config.yaml
model: "image classifier"
rotation_deg: 5
activation: "prelu"
beta2: 0.95
Rows from block 2, named by matrix and row number. Each number is 128 + 32 x the weight over its row's rms, rounded and kept within 0 to 255. All counts start at 0. After the name is the row's rms in percent of the matrix's.
# short0: shortcut pointwise conv, stride 2 (model.blocks.2.short.0.weight, 288x192x1x1), inputs 96-191
short0.100 088 [107 122 130 154 107 142 169 194  91  45 156 177 139  93 182 198 116 127 185 109 138 110 104  97  81 172 153 142 164 116 141 196 172 129 133 144 136 173 119 184 191 131 152 155 164  91 140  99 126 115 139  76 158  76 141 137  92 154 155 145 146 114 113 138  82  98 116 132 125 128 180 141 219 167  90 163 124  82 137 184 114 130 154 164 124 111 117 110 111  74 155 151 132 164 129 132]
short0.101 090 [109 121 142 133 160 184 202 118 126 101 144 151  98 171  95 173 149 106 140 100 191 131 147 150 164 153 129  94 135 165 144 165 198 114  99 161 111 107 153 140 117 128 191 114 133 153 170 142 119 124 138 161 182 110 149 153  96 116 134 108 142 149 150 159  88 141  82 136 183 133 125 144 178 107 104 166 137 149  90 108 143 117  88  76 177  89 151 119 133 129 148 102  98 114 169 142]
short0.102 092 [153 133 148 123  99 132 188 218 156  91 134 163 142 152 149 185 160 132 117  96 167  89 138 116 113 148 142 129 138 107 101 196  77 132 156 109 132 151 160 107 130  97  59 137 118 190 189 123 135 114 132  98 105 132 127 133 166  84 153 171  52 134 133 100  71  77  97  92 135  65 112 162 158  97 139 159  99 111 133 100 147 165 126 156 128 110 109  89 114  98 182 120 148 155 132 116]
short0.103 105 [ 60 104 132  93 179 125 130  88 112 118 134 156 111 151 126 153 164 157 189  80 194 108 150 126  90 181 143 152 168  20 187 133 144 122  86 167 135 144 139 119 113 121 122 195 116 142 134 131 193 192  90 176 144  98  87  89 147 148 119  73 117 143 153 141  96 169 134 158 135 166  99 110 164 157 102  70 108  89 111 106 122 160 185 171  76 156 112 100  71 192 168 163 163 103 163 158]
short0.104 089 [118 236 141 133 119 126 183 121 141 120 151 161 130 114 139 124 144 113 135 127 146 125  52 140 113 136 148  94 134 119 145 166 114 105 120 153  98  70 102 169 128  81 177  94 109 137 132  96 180 141 100 131 100 123 165 135  89 105  52 125 121 152 105 136 171 175 114 140 190 130 105 126  95 164 143 140 101 135 161 112 126 170  83 136  98  83  98  71  91 145 133  97  90 141 101 104]
short0.105 115 [130 132  71 105 150  88 111  73 113 139 118 125 110 158 133 115 157 112 105  87 205  65 123 109 106 124 108 122  86 117 148 174  99  73 120 200 173 174 100  77 149 134  57  85 150 128 156 156  97 125 169  51 179 115 183 147 189 131  98 105  95  97 124 168 127 135 129 136  90 114 130 111 118 163  73 137 105 113 171 161 133 153 115 128 140 165  95 142 138 172  66 143 158 116  95 180]
short0.106 102 [ 77 157  73 150  83 120  92 125 135 178 126 163  86 138 165 123 138 117 136 153 127 136 171  79 158 156 101 123 106  99 161  99 123 105  81 126 110 103 150 137 165 165 150 147 103 138 163 107 101 169 107  99 179 168 147 116  93 102  77 103 117 144  99  66 112 140 144 138 157 103  84 113 139 133 160 151 167 110  95 142  87 147 127  71 100 138 150 124 149 123 100  93  69  79 130  68]
short0.107 093 [145 164 109 149 125 154 152 128 131 118 115 163  97 173  92 148 101  75 180 180 154  83 101  88 137 121 127 139 126 158 154 108 107  80 137 147 147 175 173  93 178  74 145 150 132 163 171 129  99 110 168 166 142 137  81 140 149 121 159 168 117 139 170 164 140 144 159 173 159 117 131 143 206  68 123 134 124 144 127 105 150  74 128 180  28 173 174 140 112 181 157 142 148 129 123 118]
short0.108 099 [110 114 145 149 100  76 114 116 124 140 124 134 168 152 164 162 148 112 117  89  95 132 172 134 107 154 140 175 115 122 125 118  37 121 145 158 108 138 156  90 140  70 138  91 135 128 184 121  99  86  83 117 152 108 160 106 159 129  89 140 164 140 126 113 145 123 130 105 116  82 144 131 128 130 166 168  87  88 143  94 124  64  99  86 154 114 137 170  99 156 153 199 135 114  37 115]
short0.109 099 [107 163 134 118 102 119 138 120  96 151 154 125 136 101 131  87 154 115 137 161 104  72 134  97 144 171 161  67  72 117 141 109 131 156 121 144 104 135 131 125 146 133  97 161 128 129 161  99 132 104 159  56 156 146 148 128 103 102 110 213 109 142 137 119 141 176 172  98 108 140 130 129 118 119 174 143 112 160 129 164 133  78 118 191 117 169  80 171 116 171 109 176  87  84 117  75]
short0.110 103 [118  72 195 107  75 116  84 136 148 104 123  96 108 158 118 121 105 192 122 133 125 116 105  81 110  92 167 161  58 133 136 168  95 160 144 106 166  92 159 133  94 140 182 122  84  91 137 176 134  85 164 164 152 184 130  90  87 136  51 128 133 127  87 207 138 155  70 161  86 117 174 121 135  81 187  87 138 124 192  62 123 142 112 100  76  57 159 148 133 169 137 175 142 110 182 121]
short0.111 106 [ 86 143 109 108 119 111  57 155 106  93 216 131 135 165 130 167 178 150 176 137 113 140 116 129 170  94 155 140 112 122 100  76 108 122  70 159 146 132  87 162  86 133  83 112  99  39 119 131 162 147  63 125 114  63 142  84 150 163 177 102 130 136 132  94 144 148 102 123 167  84  95 108 193 117 179 114 114 178 127 109  87 101 156  63 181 143  92 123 121  79 123  90 118 141 134 155]
short0.112 093 [195 158 157  79 173 102 144 136 150 147 167 158  49 168 162 133 107 107 187 136 114 151 162 173 148 194 186 138 140 149 132 179 224 133 151 104 169 167 144 136 155 168 124 157 127 110 153 193 136 153 125 132 116 164 124 126 131 135 118 138 100 102 137  69 122 130 103 144 125  82 140 123 179 176 134  95 103 163 170 163 136 135 160 101 112  98  80 121 163  92  99 143 124 142 109  82]
short0.113 110 [125 141 124 114  99 134 189 113 126  98 153 130 153 146  77 148 157 139  92 151 129 128  89 121  94 134 215  87 127  74 163  75  88 117 157 112 115 119 187 141 123 198 110 108 127 144 124 146 180 180 114 175  52 123 107 138 182 118  86 198 141 186 142 145 130 152  95 127  79 103  95 136 103  77 155 167 145  96 138 129 146 113  77 139  92 156 145 169 138 151 128 141 101  89 144 122]
short0.114 088 [119 165 118 129 172 107 120  87 123  82 212 139 145 114 124  85 164 191 100 129 146 121  64 129 121  96 123 112 101 132  74 134 144  67 135 140 198 118 142 106  93 139 105 121 123 110  82 130 115 150 133  86 110  77 136 186 102  98 155 100 195 127 116 183 180 131 119 134  74 127 127 126 122 162 111  91  95 152 144  94 105 221 171  87 110 145  85 131 198 157 155 147  82 154 140 174]
short0.115 099 [133 109 164  80  65  61  82 122  91 108  81  88 126 177 122  87 108 117 121 105 170 126  84 122 130 110  57 139  99  97 177  98 125 116 187  92 164 117 112 119 118 222 126 155  60 135 139 110 166 142 160 128 181 117 125 112 135 101 108 144 148 145 164 108 142 157 160 126 127 157  79 114 105 119 169 115 170 122 153  93 106 140 153 149 105 140 167 147 131 115 135 129 142 104 132 152]
short0.116 093 [ 73 167 102 180 180 149 115 104 118  88 137 164 126  72 114 104 136 136 145 120 115 166 143 127 159 186  94 116 145 111  81 122 140  86 187 114 101  95 103 131 104 151 150 124 142 125 135 121 167  95 126 152 168  87  69 114 134 142  88 126  99 162 164 108 131 169 121 117 141 105  81 124  92  98 136  85 118 145  94 115 101 107  95 102 134 109 126  98 103 124 129  68 132 101 165 159]
short0.117 090 [139 106 172 171  86 121 158 136 154 128 148 206 130 170 114 124 177 143 135 145 188 112 136 171 108 128 210 174 152  75 150 112 173 152 144 157 131 116 125 109 140 104 139 129 109 138 181 106  93  86 136 139 157 102 134 119  84 193 184 138  91 125 137 114 143 105 152 179  82 167 183 157 141  86  70 105 124 108 132 141 182 126 139 119 123 100 168 150 144 130 146 194 121 144 116 195]
short0.118 094 [137 126 127  81 108 127 132 115 122 124 137 108 164  98  62 123 137 182 116 121 118  82 136 111 107  86 110 127  95 153  85  91 147 112 115 103 151 106 204 138 145 118 145 126 133 136 131  72 113 144 124 106 108  83  66 199 171  90  62 129 113 145  97 124 114 159 168 147 122 112 126  94 146 162  87 106  96 150 153 106  86 148  78 101 130 104  74  94 168 184  95  99 104  84 124 125]
short0.119 096 [116  98  89 142  87 180 157 178 115 150 147 153 142 227 122 139 148 116 206 138 164 146 118  84  81 113 156 196  86 177 160 140 102 113 133 119 129 102 139  70 153 117 153 126 202 149 219 123  92 106 141 132 165  96 124  92 127 142  35 129 103 144 105 124 144 127 151 160 182 162 153 164 159 119 122  70 137 113 168 117 116 102 131 131 107 106  91 153 163 146 104 138 103 135 114 119]
short0.120 101 [164 131 130 110 139 148 146 155 124 193 111 100  95 163 157 138 158 127 133 152 105 134 165 106 122 117 135 111 113 134 128 172 137 108 183 138 102 150  93 104 136 140 111  96 139 135 152 105 122 141  91 186 101 158 158 138 165 201 109 117 154 139 115 149 133 133  86 163 118 130 133 165 116 213 130 132 152 178 193 113 140 145 124 130 121 138 108 143 136 115 164 106 120  88 192 128]
short0.121 106 [147 100 136 149 142 101  95 132 135 152 115 166 110 104 153 113 125 149 147 126 139 185 154 108 137 181 125 120  43  91 162  64 119 106 131 206 130  66 110 174 159 144 123 127 129 175 120 111  92 131 111 196  55  74  47 111 126 164 107 120 143  78  93 143  66 186 102 145 117 109 112 135 120  88 112 174  98  91 169 141 152 154 114 146 133 137 146 137  83 214 160  76 116 110 178 189]
short0.122 090 [112 117 111 125 139  51 111  67 109 158 128 147 139 102 119 118 116 133 111 127 110 142 146 144 137 113 104 173 125 132 120 145 160 136 135 144 157 162 128  90  80 110  97  98  90  67  69 120  77 162 100 143 125  70  56 158  46 113 170 111 148 103 206 157 141 129 145 119 127  55 117 129  50 124 142 132 176 101 125 103 104  95  91  88 120  80  95 205 202 128 174 124 125 100 133 170]
short0.123 104 [148 181 107 124 124 106 160  91 213 152 123  91 109 190 113 163 124 110 160 113  96 153 141 115  96 109 114 153  97  92 100 130 126 141  86 128  97  97 127 144 125  83 130 115 135 138 191 181 167  77 192 141 141  90 164 115 134 137 112 154  89  99  75 105 110  76 117 123 158 163 153 144 118 184 126 144  98 164 146  99 148  89 116 106 114 120 113 142 152 112  87 138  89 109 163  89]
short0.124 102 [118 120 159  86 105 133 142 191 127 126 140 153  98 188 195 143 209 171 129 130 122 143 170 179 179 130 116 137  68 125 175 144 133 155 129 135 169 116 111  90  53  85 111 118 118  86 151 120  65 122 136 135 124 124 121  99 113 103 143 185 117 181 136  63 153 120 126 156  46 126 141 155 146 105 158 168 131 152 183 120  89 137 133 120 137 135 107 100 108 176 160 153 121 143  95 115]
short0.125 103 [ 75  64 160  96 112 190 101 125  99 110 112 134 139  90 113  88 144 178 161 122 132 191 164 146 114 109  86 126 122 153 117  98 114 155  99 113 131 158  84  91 144 144 122 115 178 185 126 111 120  99  83  91  89  95 166 147 122  40 130 127 139  99 187 158 130 183 113 118 148  65 195 191 142  72  80  94 113 144 178 131 104 105 115 140  51  93  88  72  89  98 124 166  76  96 107 157]
short0.126 101 [109 140 165 134 125 101 107 115 111 130 205 117 162 165 156  79 154 117 119 163  94 148 129 147 127 140 180  63 139 126  80  63 155 102 133 122 145  83 112 143 163 127  86 151 134 118  97 105 129 191 160 144 147 148 124 138 100 153 171 149 203  85 162 153 173 139 142  71 149  81  98  72 122 178 159 140 126 123 133 195 162 153 105 148  80  96 112 162 137 111 132 136 111 175 154 168]
short0.127 100 [107  94  93 162 135 105 172 127 100 133 164 153 134  91 126 101 161 108 107 131 123 134  90 105 106 143 137 124 107 113 111 124 120 162  75 154 169  96 126 105 137 106  98 148  97 141 194 141 163 107  97 103 197 152 143 106 170 131  93 149  94 124 138 164  96 106  88  82 141 109 125  96 126 145 121 150 153 125 115 136 129  88  89  79 134 166 123  45 100 165  75  44 123 128 103 129]
short0.128 108 [158 101 168 135  87 129 129 133 109 104 119  98 180  97 125 148 174 175  90 111 188 134 126 177  91 122 125 121 176 149  87 145 174  97 155  93 118 130 140 176 101 149  90 112 132 135  98 145  79  60 158  84 135 129  98 121 139 160 155  75 172 182 166  89 156 159 158 131  73 160 100 115 126 116 111 184 120 138 113  85 130 147 112 109 131 170 139 132 114 113  97 126 123 105 140 146]
short0.129 098 [155 104 143  99 138 100  70 101  83 100 146  75 120 188  73 116 168 115 150 104 148 147 137 138  92 106 142  98 126 142 126  85  72 168 145  85  88 140 151 141 120 138 157 148  85 133 110 158 167 160 153 111 153 124  84  90 104 119 186 136 137 158 140  84 144 173 197 126  94 146 139  54  84 143 168 146 198 150  95 122 162 150 219  79 145 145 110  70 112 143 142 167  60 162 118 138]
short0.130 116 [185 109 129 157 124 100 140 113 134 123 139 123 110  59 113 159 136  83 171 120 156 121 167 164 138 135 176  72 153 102 174 108 130 139 218 120  50 123 133 119 212 123 170  94 157 118 108 133 121 125 120 112 131  91 176 191 102 126  88 138 181 115 148 148 115 121 163 150  93 138 126  89 146  99 174 151 148 156 138 132 108 151 147 133 130 123 130 130  59 124 151 137 166 137 148 102]
short0.131 111 [174  95 150 131 112 169 154 140 112 175 165 161 100 209 167 132 140 119  89 154 140 118 141 124 181 127 136 122 117 151 141 155 173 140  81 160 176 113 129 110  97 107  69 115 173  85 131 100 103 150  95 166 159  83 107 175 120 152 113 102 157 106 139  66 199 157 129 119 186 157 135 117 153 100 110 121 130 127 174  98 203 134 126 129 134 135 116 178 151 110 103 194 123 205 152 149]
short0.132 094 [234 122 123 180 123 139 107 123 121 115  83 104 184 146 136  45 112 136 127 126 107 114 153  75 149 134 110 128  95 118 124  82 140 119 165 101 116 107 134 150 148 117 151 136  69  88 125 127  83 149 130 117 190 136 162 120  70 141 166 189 144 131 125 120 150 128 107 142 125 179 111  58  97  73  96  91  76  36 100 133 114 134  91  57 141 126 107 122 129 138  96 181 119  97 122 117]
short0.133 101 [127 125 159 132  94 126 105  92 147 116 189 116 131 119 131 104  99 103 136  78 101 162 189 110 123 156 148 129 135 125 154 134 140  48 104 104 133  93 128 107 174 145 138 169  97 151 110 114 109 131 155 125 115 128 149 176 150 123 156 177 181  88 159  89 217  71 196 101 147 105 117 145 120 196 115 185 142  96 136 140 143 143 212 151 125 126 156 150  98 160 122 156  43  95 140 140]
short0.134 103 [104 169 138  90 155 102 110 141 169 152 116 119  99 156 172  69 168 134 129 163 128 149 123 109 129 134 151  47 185 116  61  93 171 175  94 153 214 139  77 132 131 158 141 116 135 145 164 181 134  45 113 104  84 137  54  86 114 169  88  82 107 135  80 105  80 161  74  74 139 116 141 103 182 112 133 126  85 133 121 154  95 155 125  86 133 158 196 121 148 158 103 130  74 120  73  93]
short0.135 097 [139 134 137 119 120 109 170 109  92 137  53  87  66  90 101 157 183 124 122 147  98 178 138 147 134 122 106 173  70 122 138  88 134 105  86 168  75 130  91 158 124 160 148 118 164 132 129  95 119  59 107 154 136  91 116 143 126  87 112 152  85 125 154 139 147 126 124  54 143 129 114 163 104 107 169 143 127 128 191  73 125 128 123  85 155 101 113 206 130  81 168 125 123 153  87 135]
short0.136 103 [121 141  89  81 129 182 150 112 193 118  76 129 144 134 127 117 105 108 150 124 177 139 168 164 156  83  68 107 100 159 104 139 137  88  87  99 134 107 151 127  73 141  61 151 181 129 129 138 141  82 140 120 157  62  78 112 102 106 106  95  92 111 144  92 113 124 157  92 149 105 143 131 158 153 105  99 120 117 135  96 231 141 106 112 113 127 125  72 129 142 155 105 116 133 107 143]
short0.137 091 [ 91  45  45 145 122 162 107  51 151  94 137 148 117 115 121 110  92 116 149 161 126 103 115  81 150 121 172 104  89 153 134 134  85 124  66 116 169 146 136 152 102 131 112 114 139  85 154 124 120  82  99 118 109 172 122 152  70  89 142 169 131 142 165  95  94 106  78 101 148 111  95  75 195 110 132 151 134  98 126 135 127 112 161  92 103 181 149 116 114 166  96  53  65  67 156 125]
short0.138 093 [159  72 108 184 143 100 151 144 103 136 104  57 105  94 104 143  65  17  75  63 108 122  87 138 149 145  73 157 140 134 130 104 133 147 121 140 125 136 107 100  83  54  85 146 152  95  99 116 121 123 120 111 131 133  76  66 102 131 117  84 135  64 148 148 173 146 136 135 122 134 195 179 112 136 142  92 134 161  77 118 116 102 120 134  95 148 107 163 169 133 117 161 173 121 115  93]
short0.139 102 [163 187 202 160 106 141 127 132 113  98 107 149 178 210  94 117  95 132 166 139 139 103 152 102 160  94  64 131  96 163  66 123 155 125 157 126  89 157 113 108 110 117 103 138 159 132 134 105 117 110 179 127 145 164  98 125 119  91  76 155 155 103 141 126 122 111 131 132 114 123 123 134  88 111 125  88 133 132 114 117 182 134 142 197 144 128 130 128 129 150 145 129  97 105  70 149]
short0.140 100 [127 173 144 122 130 135 117 126  61 168 136 109 124 165 121 119 140 149 166 138 167 126  93 115 123  91  93 124 145  96  95  77 130 147  97 170 174 170 112 140 204 177 196 145  53 111 114 126  90 101 206 112 104 140 124 165 101 114 156 137  93 127 112 160 116 117 136 110 101 127 133  89  88 147 120 151 115 155 108 151  97 192 143  95 219 116 102 144 169 134 148  89 127 101 148  76]
short0.141 099 [121 149 108 170 141 169 104 101 120 131 100 101 139 124 104 159 218 153  83 137 138  91  62 121 100 141 117 195  96 136 145 156 129 177 109 128 113 169 136 185 108  81 131 102 210 186 142 176 110 136 147 149 170 135 145 114 140 129 129 163 111 123 109 185 136  95 146  83 115 203 104  72 124 163 136 152 111 201 114 158 144 101 165 126 116 200 179  90 115 129  79 131 108  82 151 174]
short0.142 100 [129 135 179 134 123  65 161 164 161 107 198 131  60 116 108 103 123 125 179 122 120 121 146 161 102 135 156 173 150 188 138 142  86 110 121 141 139 119  92 131  91 170  77 151 168 135 155 183 118 155 139 138 105 115 126 140 120 173 129 148 153 122 120 104 112 134 145 175 133 152  88 142 175 101 169 119 149 165 166 137 110 166 205 153 105 147 126 126 160 111 109 127 154 115  88 123]
short0.143 096 [174 111  95 123 121 142 120 110 175  99 115 135 123  69 110  82 113 113 137 131  75 124  50 122 159  99 116 119 154  79  92 124  47 130  75 114  77 123 124 106  87  94 145  66 119  76 160 106 127 123 136  85 114 118 115 107 114 146 182  93 130 106 104 112 120 119 139 133 168 133 111 147 125 163 153 143 118 146 116 139 164 121 160  79  61 141 153 148  97 119 200 180 117 102 181 208]
short0.144 103 [ 97 100 138 131 124  92 151 122 149 152 133 191 129 134 104 143 109 116 172  73 124 157 118 212 153 124 141 120  99  99 137  81  82  94 163 112 125 184  90 112 129 167 157 124 136 193  79  81  82  81 200 130  94 101 140 192 126  82  77  97 122 181 150 165 126 137 152 111  72 153 139 133 106 104 138 202 185 210  91  80 119  96 139  90 107 147 160 119  63  56 143 173  82 143 121 122]
short0.145 098 [127 149 181 120 129  87 110 128 133  83 100 102 130 110 184  75 162 110 134  83 108 136  97 102 135 134  97  88 104 129 142 132 113  82  89 139  96 136 207 128 144 110 126  98 145  85 128 107 126 130  96 127 205 151 103 137 215 126 127 121 194 140 164 123  95 160 138 113 100 137 111  86  73 112  95 183 187 155 193 134 107  61  91 117 154 110 129 135 137 104 117 168 125 171 116 159]
short0.146 095 [117 131 121 114 119 135 177 120 150  85 172  95  99 129  97  67 242  71 139 102 121 126  96 191 110 152 139 156  96 157 104 178 120 100 132 125 141 139 165 119  87 111 130 139  92 110 162 159  90 128 177 126 147 217 168 120 145 159 122 131 131 142 133 190  92 174 112 104 134  96 165 119 129  59 153 142 175 130 137 161 126 194 118  78 113 132 200 131 131 135 126 119  61 149 159  64]
short0.147 101 [125 133 123 133 110 124 140  91 155 143 108 224  79 122 206 210 132 141  79 195 174  65 134 197 115 108 164 127 101  93 121 159 146 130 108 113 110 157 110 112 122 101 118  91 158 169 164 160 148 151 105 134 149 135 145 104 116 141 101 125  89 117 135 154 149 135 131 111 126 142 150 120 150 142 138 127  86 134 173 136 122 130 153 107 172 102 123  96  93  87 146 109 122 115 120 106]
short0.148 109 [ 79  79  78 157 116 189 151  90 142 157 149 170 122  99  62  75 127  98 137 126 152 148 169 160 154 101 174 185 142 133 120 115 144 131 129 147 114 139 154 145 126 147 150 127 134 119 117 124 135 162 121 103 177 105 144 140 174 109 156  96 149 166 155 123 156 192 129 135 161 187 176 148 154 138  99 120 147 103 126  98 137 130  95 157 173 194 151  97  89 125 103 114 135 120 101  71]
short0.149 097 [ 91 156  87 123 145 166  93 113 132 167 111  82 134  73 126 101  86 145 157 119 126 114 110 120 116 132 119 157 119 168  94 108  83 174 147 124 113 146  81 119  42  90 113  98 103 133 113 113 166 116 133 105 170 166 113 144 103 164 138 137  96 107  84  93 202 114 111 135 158  87 103 154 110 117  93 141  97  94  88  44 128  83 105 160 129 125 151  96 180 126 177 128 108 156 170 139]
short0.150 097 [131  69 181 145 156 113 160 135 143 136 144 141 145  80 141 148 170 110 148 119  54  64  61 104  85 167 164 109 169 159  90  68 113  95 139 138 104 109 108 122 177 201 100 173 113  68 144  52 171  90 126 155 176  90 138  99 140 126  35 128 164 153 155 201 177 120 116  94  49 147 141 142 145  85 144 111  89 178 175 186 108 127 161 150 101 139 137 111  95  64 125 135 140  74 142 112]
short0.151 107 [146  75 133 169 179 157 144  44 119 101 116 130  96 117 136 165 110 178 131 184 111 129 142 127 119 111 168 129 104 128  76 188 164 153 141 143 106 145 102 127 118 112 144 108 176 118 138 130  62 162 157  92  94 129  84  69 100 154 100  69 116 156 131 120 112  99 181 153 112 180 130 180 181 184 196 134 159 134 118 153 122  85 117 170 100 143 102 166 151 129 123 184  91  97 120  75]
short0.152 111 [157 128  80  95  83 133 196 130  99 179 162 141 188 141 176  88 107  62 122 137 102 132 150  94 153  67  61 177 116  80 151 164  78  90 133 155 203 127 160 155 120 135 122  59 149 118 153 153 107 160 129  85 127  89 116 102 158  97 134 202 106 127 176  87 159 147 171 115 131 159 126 144 119  92 123 148  87 130 148  85 112 124 180 110 145  85 122 101 175 141 136 118 129 120 152 133]
short0.153 100 [132 128  66  61 115 144 128 145  92 118 146 185 169 133 100 140  89 126 143 145  92 148 130 101  72 135  66 136  97 148 139 156 149  92 104 158 116  93 109 119 130  76 106 109 173  93 157 186 105 109 132 134  74  70  65 138 123 108 133 160 112 116 181 139  82 172 154 126 145 123 142  84 146  72 166 112 135 104 181 100  63 115 110 105 102 109 183 187 139 113 113 201 163  98 103 157]
short0.154 107 [156  99 118  63 116 137  96 151  99 103  99 133  95 141 137 214 120 135 114 146  94 114  75 133 152 132 101 148 189 131 101 132 163 115 109  70 132 209 180 117 143 169 125 125 110  86 119 140 108 180  61 100 161 109 148 107 162 131 178 206 138 153 144 128 157 174 100 102 112 131 111  84 154 206 150 121 152  93  81 137 120 166 137  69 167 118 122  92 122  97  92  49  97 104 130 134]
short0.155 115 [131  75 114 146 118 138 151 132 156 105 207 130  81 152  94 109 141  79 149 113 111 149 122 145 132 127  73 116 101 144  94  85 120 137 196 140 155 182 141 147 129  89 111 106 125 151 126 145  89 136 124 187 123 163 125 125  87 166 113 141 223 122 143 109 136 125 146 128 130 129 129 143 103 151 196 127 120  68 108 191  83 193 120 128 129  81 137 163 151 132 136 198 105 106 124 111]
short0.156 108 [105 128 156 151 111 100 150 116 136 117 166 150 105 175 123  62 134  98 160 139  64 175 128 115 168 166 107 113 192 112 121 113 150 144  93 140  94 123 178 128 179 114  94 218 110 108 158 144 178 151  92 158 107 109  62 171 143 130 166 170 169 200 130 117 136 140 108 107 157 136  59 103 154 125 217  87 117 148 190  95 117 164 145 113 110 160 113 143  89  97 141 153  92 141 164 174]
short0.157 098 [180 101 130 181 150 114 165  96  91 140 114 187  79 106 147 166 157 170 140 151 114  96 158 192 136 107 126 123 125 105 128 170  92 118 169 116 139  57 137 159  72 118 121 183 127 126  98  91 109 192 116 139  88 154 132  56 112 109 117 133  85 171 165 156  96 135 142 169 109 125 134 162 150 119 120 144 115 149 111 102 114 136 116 138 167 164 150 108 100 161 189 147 147 149  91  93]
short0.158 087 [136  80  98 131  84  76 210 132 133 162 103 138 111 192  89 102 156 186 129 149 172 147  86  94 158  85 133 122  98 180 132 205 129 133 128 108  95  97 184  77 137 138 145 112  91 105 122 161  84  84 153  83 145 185  86 109 165  99 117  60 165  79  81 144 131 159 149 113 151  78 136  92 162 167 146 138 109 128 161 100 142 139 144 156 123 134 110  80  66 158  83 113  82 158 111 141]
short0.159 089 [138 110 147  61 136 170 180 190  82  86  81 180 121 143 135 166 136  79 137 146 179 110  69  96 137 109 192 125 127 197 179 142 139  97  98 113 139 121 152 115 139 123 113 107 122 126 190 115 128 117 114 115 134  96 190 114  78  67 110  97 168 136 105 126 144 127  66 120 137 144 124 167 205  94 132  80 107 120 131 123 112 147 150  80  71  86 106 138 136 132 118 132 114 127 138 116]
short0.160 095 [156 161 100 130 132 108 115 125  68  88  83 214  74  89 133  96  94 106  90 108 127 137 100 157  94 122 117 144 116 125  67 106 135 105 164 103 134 140  63  80 114 145 129  94  76 108 118 130 160 138  92  98 140 113 119 126 146 122 138 119 119 149  72 128 148 148 164 154 108 156 155 120 135 183  91 172 159 187 114 111 113 142 129 128 109 124 115 100  79 110  92 109 167 111 100 103]
short0.161 103 [123 100 126 133 156  98 130 109 152 125 132 172 115 126  85 141 119 181 165 131 165  95 140 160  92 195 107  85 101 130  85  74 157 141  97 135 152  84 118 116 143  86 123  77 108 122 110 111 102 109 165 111 135 115 149 112 117 146 120 148 168 152 110 122  72  81 132  94 123 116 168  87 159 124 132 100 111 184 134 170 165 166 132 111 113 126 132  94 125 122 130 117  77 149 104 247]
short0.162 097 [101 162 138 113 139 183 121 177 101 151 165  89 131 122 177 152 141 112  90 151 104 121 134 168  75 161 151 200 123 187 157 161  56 159 126 137 111 100 181 148 188  44 149 155 153 183 116 143  66  94  56 190 158 164  74 148 175 106  93 138 129 103  99  33 112 106 159 140 147 118 158 172  92 116  75 146 113 140 153  71 134 138 122  93 166 110 128  96 114 122 118 140 147 167 111 129]
short0.163 099 [121 152 152 127 113  42 135  98 152 126 123 140 129 131 116  81 104  96  94 134 121 155 121  33 130  64 145 122 193 138 130 111 114 176  84 139 143 131 133 145 109 127 135 205  90 127 112 142  89 155 131 111 139 105 141 125 131 107 140 106 111 104  77 129 124 100 179 118 107  96 106 108 135 158 167 136 135  70 108 138 150 106 140  88 103 104  86 132 122 175  22  92  76 129 178 131]
short0.164 094 [110  95  61 118 134  85 116 170 116 143 148 142 128  69 141 143  70  32  98  79 133 159 132  89 170 139 123 122  72 128 151 132 150  66  95 111 192 144  93 133 140 147 188 128 119  99  78  75 130 113  91 104  82  44 102 116 147 191 164 120 138 137 170 120 140 163 162 165 155 129 124 114 144 181 116 119 122  64 133 170 136 119  74  89 110  81 132  69 111 144 189 166  65 120  85 158]
short0.165 100 [ 89 102  32  43 144 204 122 138  99 132 101 107 121  50 171 131 174 143  97  63 110  80 119 102 106  98  90  91 170 142 159 111  51 157 100  98 159 140 116 156  56 145 113 159 109 118 153  99 164 162  91 113 109 175 133 145 135 134 120 141 153 136  51 165 125 127 121  84  67 136 116 155 130  93 150 105 114 111  92 222 166 173 135 123 102 100  69 163 153 105 105 138 124  78 187 115]
short0.166 099 [158 117 179 143  99 174 159 184 144 153 140 174 116 164 150  96  89 155 199 161 146 114 170 141 106 106 188 141  92 158 191 155 172 115 122 166 111 153 135 144 101 135  86  93 125 196 162 135 121 107 140 111  89 153  70 130 142 125 130  84 128 107 143 153 143 122 115 131 201  97 116 146 133 148 130 136  74 113 147 157  90 182 121 166 179  86 155 116 161  88  97 103 168 118  90 135]
short0.167 102 [ 83 142 118 132  81 120 215 142 144 130 159 207 173 104 132 152 144 179 112 148 188  94 182  77 151 128 184 163 114  87 159  88 184 127  97  60 112 142  79  92  93 135 132 122 156 188 168 150 118 138 135 119 136 118 118 127 142 101 114  92  90 170 147 158 123 169 129 133  72 152 103 194 116  91 114  85 125  92 144 124  91 157 164 158 206 103 126 115 101 105 102 131 168 118 151 122]
short0.168 098 [135 108 152  89  68 140 151 101 164 110  78 145 120 128 103  93 107 174 120 158 111 192  62  94 141 151 106 106 102 138 143  60 145 173  86  70 120 159  99 165 123 137  86 160 163 110 155 116  54 186 171  92 177 124  74 162  97 143 132 122  96  97  75 139  83 126  79 101 106  76  95 101 127 169 134 110 125 113 155 155  81  87 116 154  83 152 148 131 120 147 177  69 165 141 114 125]
short0.169 094 [128 136 159 162 121 115 166 137 132 109 136 160 151 183 153  92 124 102 164 128 111 141 131 112 105  85 108 171  94 115 122 175 101 113 144  60 139 156 120 168 154 171  48 132 187  63 159 109 141 127 101 134 153 136 133 113 124 121 117 171 117 160 114 133  76  85  85 181 103 106 124 153 181 119 132 104  84 112 176 137 112 127 114 184  93 131  82  74 102 111 196 141 131 117 110 143]
short0.170 093 [132 155  91 135 111 134 131 113  97 130 119 163  90 151  94 164 113 127 101 105 126  89 107 148 158 131 128 113 147 135 150 113 137 141  61 119 193  70 132 167 137 132 100 119  81  49 187 155 102 164 153 170 110 120  98  84 105 138 116 131 111 172  94 119  67 116 114 111 124 135 102 161 112 120 120  81 107 102 126  94 107 105 123 104 160  83 157 156 147 170 114  47  88  90 143 122]
short0.171 095 [130 149 132  59 128 184 113 160  90 136 175  95  71  85 130 128 117 150  91 129 146 146 118  87 110  92 127  54 105 129 147 127 161 141 123 119 137 107 150 101 151  70 124 119 118 116 102 105 202 166 129 116 116 162 127 100 123 152 100  96 128  87  73 191 144 140  93 126  55 135 170  98 137 159 121  89  96 140  51 148  90 156 111 192 130 109 161  86 164  82 127 183 102 124 136 139]